{
  "encoder_norm_position": "sandwich",
  "text_encoder_activation": "gelu_tanh",
  "warmup_steps": 280
}
Rows from block 3 of the text encoder of a small contrastive image-text model, named by matrix and row number. Rows with one number belong to one neuron. Each number is 500 + 50 x the weight over its row's rms, rounded and kept within 0 to 999. All counts start at 0. Numbers have three digits each. After the name is the row's rms in percent of the matrix's.
After each neuron's rows are labels from the 100 texts, of 14848, where the neuron reaches its highest value: "fires on" is the input token at the peak. Only what is clearly more common there than usual is listed. The data: simulated grey scan slices of phantoms with and without marks. In brackets: how many of the 100.
# fc1: MLP up (text_encoder.blocks.3.mlp.fc1.weight, 512x128), inputs 64-127
# fc2: MLP down (text_encoder.blocks.3.mlp.fc2.weight, 128x512, transposed), outputs 64-127

fc1.301 149:526432510586461502538599475489542541515450448525543526432515353436536456511516551547492534537441506520564467543483434458448535465531518566433529598472520540602462435437447443553467492561578515
fc2.301 134:502319498495485495502490373502481493489488473498567489506512455487477483517488609498496522500487577543515432550498497438504588438495489501509493512506511477521279441474504587526489512473496535
fires on: "right" (100)

fc1.198 024:485581505555552485505399543419419519433482452434512479547542563500473441430447493519509565455560553465526498495438523532454445456411532460518473505493549510477517422452442434452458552557513365
fc2.198 063:526468510531505483378574506546468617420517538457516494506526505483460547516469518481483522473504514524460501482514553491547496505553547508454547453436507456552506524414505503504538546515519524
fires on: "right" (100)

fc1.10 023:575477413445520484552492551458521516456408442540498639566468557611514450535444422665518453442482519486572451516567520517471466521440528465520459475422501470503508445488471523528541592576440415
fc2.10 072:358498547509654517485494500425508551484497519495486512553493516569443525499568496554512505568475511481614508491478494494491516500614569505465550529476507465604515505617522496477524539473460510
fires on: "left" (100)

fc1.504 021:562562500494473461584451491519424577470505435437486501508492554519463465539502549505563538378529440533557416422454500438569553489420621448592612515442512544445525523505501509480575480499490506
fc2.504 076:533510493546554534485418496548563502515508515416517496343464502456616536405464488438516514434517514494481506500545548493502504509476485506490537518455504357545507503591397482454589571474636518
fires on: "half" (100)

fc1.330 024:495512543479529444473429498423542472485398532415498574493478489493447478391459474518506524440483498513524410546540532459493541485511561457480508540484540486545485483509536403455448545541461431
fc2.330 070:414516538569637567381500509487527507433497508417526510567552494478586427448485485474490502448514475516662513493518535498436513512474494510538489535486504423565494507520585498462433582493462496
fires on: "chest" (100)

fc1.184 025:500525474564533479479543501434512561528414528389583595560627488532487486542505405535535534415530510579466458497443435492390473439498546456479566511552603578468560482472459417461498496552512434
fc2.184 078:419496540355585634574368504551539480514506503576524491451587494490522562484443492387406492415552478476552506490533478488472493520466534514479535434344502476501491520553531486571507595495452495
fires on: "half" (100)

fc1.85 020:454445475443461555528596515489450516470515452492539603553358505622439443525517508558495582502527489550526516483510550512443473504469532457507439523393574498541515534454574492524475448460559410
fc2.85 069:526482480404561376583606499479529411594493497571490512446500517518374488603534526446564494518438486528494503493609580503500510501546536510471421520530490516502512507503474514488552458462542508
fires on: "left" (100)

fc1.387 137:486436523581428477529559484493554536490447446461558489432505424510519439512499543488489550523428524501562481563522423496458547484538495574445530601495512603538474439445444435544499527582624491
fc2.387 128:506313486496480509506510398500498495496486496500550499490492438502474490528489618476487529492505536521510402522491479390486576428485492488502497520482477484511276453475504609523501529483485513
fires on: "mark" (100)

fc1.249 023:563598468441433467510503622511453521598424528400456560566507483498421533489500535582484444500434550455434482486415443553439477418467564486488473588494537493477525486481524509461441483598434533
fc2.249 061:462480446479622515580477507523538544488503546524520498594482498457487497396652509507501522559524495517490515494595532490493499517457613511514563524495507513528506512456530495521583473483480503
fires on: "left" (100)

fc1.166 026:539515486544552567481546491426475496506426507445482486574510533575558357435498577434540500548465511518421552427441486482543473443580561492589604487515554549505466463498533459495460423510437482
fc2.166 083:509474414445490479609505500547543465466497500492503510473498510460372478493743504631532492477389474512487511494458509501547502494462545507565549513542495589502509506389549506519439539492507494
fires on: "half" (100)

fc1.210 152:484466564559402496529519507544509499492495394562543472437473481413546435520458511526501595530456539481566492539487490506433470507531521559410552575484521559538493430447449477509547426558675511
fc2.210 134:482427482481496519508525510504497482512501381527521450482459434501506516532457573472480604476503472488545427506492516454480534433489527552496517498484505483525366448474502602517489511543476485
fires on: "mark" (100)

fc1.381 207:481460479515508521481459596567546466507588544625486417494425487463511449505538422526541569455465533535500572539423497494390566582507494542479523522509480553559510416512488553439503446468541449
fc2.381 152:501443502501500496500497572498500497501616468501475440497495566500500498502501459499502653496501453518498554532498497505495624517500499551501497499496460502501454387500502593499500498419498460
fires on: "head" (50); "belly" (50)

fc1.410 024:532487448583468428510429452452437444526475484471564526600514524523518394437487529536542475464479504534528492573511473530476434427471494421497527497454453559499519515465439479504484549566621476
fc2.410 064:484471547625448638504371508590520533482503522498540508399571497489502518437344493346476499582541491528487516484524494491475478521489468517541452452415495482605496522504571506491575512493410509
fires on: "chest" (100)

fc1.81 162:508479565543393470502493499553528504466492442581503425404431479410526473508464499536534591543494475501587498541511478535459479514516505594425545562514502558558518479436464502538524418518626470
fc2.81 151:502448497490540500485504531492468500498522307489448528496510436485493478500505618499501546519501428403471515522516485448539509436480493526482505474516476493493355525508519611479501500474495464
fires on: "mark" (100)

fc1.129 024:506428536481394498469586519498456491470492487541607564524545481493455444487489566580491529514456406570459536443524445473510498476494506442477592480477634473505499519484471515507527481564638575
fc2.129 068:495500600552441564508471488513540419514501488441530489460531523486665501427509512612519498581492519469536470495528517493569492488488532501553475604633491379519511524471393508498540583471457509
fires on: "left" (100)

fc1.400 024:549561489555484495541600539489432489494477467518579513569530423531482425496531468586569478541532522480420470465457542536512557477441492503588448543436517538410509532517561525480524485555479412
fc2.400 074:418489442513465592455547497561658555418503500476486496517562490468490571446506480435533517476561511523521536488582410499523532483419379494486464547441502567437502486553493490485511514521561521
fires on: "right" (100)

fc1.239 142:503481578569400471513530507511530517493463387538547471448471441453518430510461525512514568541459520498564489530496472507433517502541508568426585574508522575562517444455438471527532452556658496
fc2.239 117:468437490493496487503529498508467475509492402524559426498455424487519531521477570469494585510497479526568411558483520421492528420469501511480527505487486477525335506470487607530517489519489488
fires on: "mark" (100)

fc1.163 025:472473506452429503509509490417424481459421448468523565559385456559460535440483538547471564476568526546546485524510569525459507517375605464513552435465465527506489483452523429527422521530591442
fc2.163 070:511513542584523561552472493485406549561502506529498488607534501492489436467344480624445498513573511486453489500522437497478497508421499499466588378388503540501494495492580489518569448456534513
fires on: "left" (100)

fc1.304 139:545475587540402476506522515507512527446487495568514416408426476451526458505484518504545588512506464487547478545543475550457509533513452612432589581494498569518528478410501467534493460541624501
fc2.304 138:493453512479512487506460591488494497510523282496485501499518458480505499483490616501503542513485468474489530533544485407551522459496532500498492498497455510490331496534484613466503489478502448
fires on: "head" (100)

fc1.119 194:481453498524498513477462596564532485502589531625480423495425477464513444511531434531527569471462541528500574542445476482404546601516500529491522522506479556558517414503485556432508448452545447
fc2.119 144:494455498496502497494502576514499494504630464494475438497509565502504503489500461505491659499493456517500559541491503502501628514505499551499494503492461499505458375502496608491502502406498454
fires on: "head" (100)

fc1.173 161:400530567512447509449442516581569485457448461493466457469403479489485415477428569494530523464425554531549542483518494476554433586543429534485588538453496533488615522453543427545587450576539477
fc2.173 176:505505499498495524511481449493489489500281463502491418501493474495474471506502594482495493492507523612497527514509497519511381573486502530510502489500498501512599632519512277474504493704512516
fires on: "crack" (100)

fc1.503 024:530496531468471514521562521470485549570380528451467653473481533493542504569414429460545489472502616544485496550525429491415507444528537484479457526530512566544591475590402503565516457475503468
fc2.503 067:437491505547660514432481506445478522520510519555510509490501486527441412484578488409452499560486484513561505493476520493466499522440431508583412532495504310663497506590492486520508483500578501
fires on: "left" (100)

fc1.441 024:532496452524587547464529554419529462462484548473559509577506507517541386470471533564522531493570487520490458456480450501451484422428593488494445480508532472492535539531438387455542526507383447
fc2.441 060:362482429503549570514430483482505509522509459525530473466505503478563573520501495473543485390561475486463494479686533493497492517533518507515518410404487468498499505602474500551574542490378531
fires on: "half" (100)

fc1.454 023:447483472477431556496594512403503477524513425502459545569485549540530519479500515421473513445535640530510476561541520527539466385522448437409509559439508541484511613452455506464487492508472553
fc2.454 072:639487354492567513552391498574653486455499491574515481479445511449610477525452488490437497406571479512360502493485535496433487504422433506457543482582495578466502489502482507506438583481618532
fires on: "half" (100)

fc1.452 025:450474377515471556480482495454458506561496528544496579470416563555593492437496487498543500469515607578456417505526529461427545464546561494461402545409494523453493471482519536550430540565520417
fc2.452 074:514490530675520499604423497363484534517506482507508456543465508486415502426585507439511515512454486508492511491460559499500490509453457492526446563495509425621497481521498492514360565468534537
fires on: "<end>" (100)

fc1.203 023:526519566495496492487482470454408484546396456438491528569510461600465420530473455480442465519476475550509470485444445473452466501430520481467522444530551515471472564497545505438537471467549547
fc2.203 058:535476528425515583555471486529439393476508501446514506394512526399492485549431508588582497491442459526388485490474458492539491520554511524559446473498477335466503517570470478405606565468449509
fires on: "half" (100)

fc1.505 191:484455489520502518475469610577544465500594538634486420487434480473506449493538427526539579456461548533491569534435493487397568588510500542481519521500494548550510417522481547437501447454549446
fc2.505 139:499452496505492497501501574495501501499615458504468440504501561497503497500495460494500665512496447517502564530501495507497610516506499551492502501506451500496449388492501597509504501414500469
fires on: "head" (50); "belly" (50)

fc1.358 204:487455490509502513473473601573549470505593534618493417488426490458519444507535429532531566465457527538487568528423495492390557598508503538487531527501472556543508422506484558433509445458547446
fc2.358 150:499446495497505504499500576504500495501619464495471439497497573502498500498500460500500659493497454512497554535495505504504623515502501548501497498499462500501458382501498596497500500416500456
fires on: "head" (100)

fc1.40 023:462496571509564453521537475488498522518455534489524518572487562514428409452427536512503561505508431502524511408532535440478500563457490506512482545517549547487505473559565462425652527534517424
fc2.40 074:549502589560547458414460504489453479469507491373490512425479502506528627505369485495557502508530495534521485490603493499517509502543468508544536379561493570574498529487508490471619458475527529
fires on: "chest" (100)

fc1.213 023:540476406471548493492562476517525522508418527477634553555465505570442476497448475501451475506581550587468460508460506459494477457454579436577565597464488582505583530509534488569387470496575510
fc2.213 064:539505498487515430413443485494427585386517480573519508513505522457450428590583509477472486527508461512482462491427356494464467519619392498492355483412498470425490508480512472538449486461579518
fires on: "chest" (100)

fc1.42 024:510527437570500523515432511447470568568472516448504462550498507519464412456546506429558501508557475500454441490551505481557516439490591425603422555506511493498559456509514432501453448467601494
fc2.42 083:440509520396506525554548500485496484506500478738504510562538494482510487480385505483473493515527513489551509492499405495522505502524489505547566385446500499485494509520447494572484433480514527
fires on: "chest" (100)

fc1.47 145:509589493550493366424454513492546483513502524530464546487441476499547538412466484574513579503446487479575593544469429475409443570580493475535459487441481559594575562495492463535653380463454544
fc2.47 148:480419474501506541514499485523493471478478520478515398478496552465465473507482435506528351527475447503495318446507502502514498418527478511510538503508549503489458544474504490495495479591500446
fires on: "crack" (100)

fc1.303 158:507482594553393465507503512544515510469501448578514433416420467412521448511441510518550585553492465499577486543517474529445486533510489587420553569477514558557513483449480472537535432541639482
fc2.303 149:508453502485521489488508562490486509500532307510450488501497439479506500483492610486502580530499419422508498523499502441540525448478493526489516469508467504494356513504495627506525488477502456
fires on: "mark" (100)

fc1.149 026:471461397467479576474473409468534515510485498455542508536518547563409505483465479534427454531508547560514468403502475537448505517414533456488362558452477497485537466557549548497594479554520468
fc2.149 069:503473608508423437489420482547507624394514474407514496557455525368521471442440495538591490508327471528517489491552481491476498520523516513558567403447495451483501513473464479485546463472496529
fires on: "chest" (100)

fc1.123 021:547538543460507445610474443473506512461476453432491475515579391562498510477426437481466571525479572560482532561410492437470498478527540488495561505460493492507557459576485458629381508492482472
fc2.123 078:435501510520644447466492499553529485486494490570496517516438513458529416406516507362502488447580466500595488490395401497473486511509297497416469481456495620579493503559487505427492459480556521
fires on: "crack" (100)

fc1.367 205:482449480520521519478473596576545468501596537637496414491431494465510448496539428529534573448462532543496572540438490498396553587513499533488521529505483552560508410513487552442509449467528454
fc2.367 152:500443499498499501503500570502502497500614464502474439499496574501500497503502457497501657494500456512501555531500498505498629513498501552502499499500462500498456383501503591501500499420503462
fires on: "head" (50); "belly" (50)

fc1.201 024:457448516489474471538542525455540501589429556457555568509546460514494474533532484535539518463556533473521538572427471561524506520513587466524516509461536523412500500555508362485451507424584543
fc2.201 068:560511537472563438572507486504519632392495472501521502472554511448361571544389516527500505420314485524511499481459379498550508495594514512476456523413488510479489509558430507484349500505410525
fires on: "<end>" (100)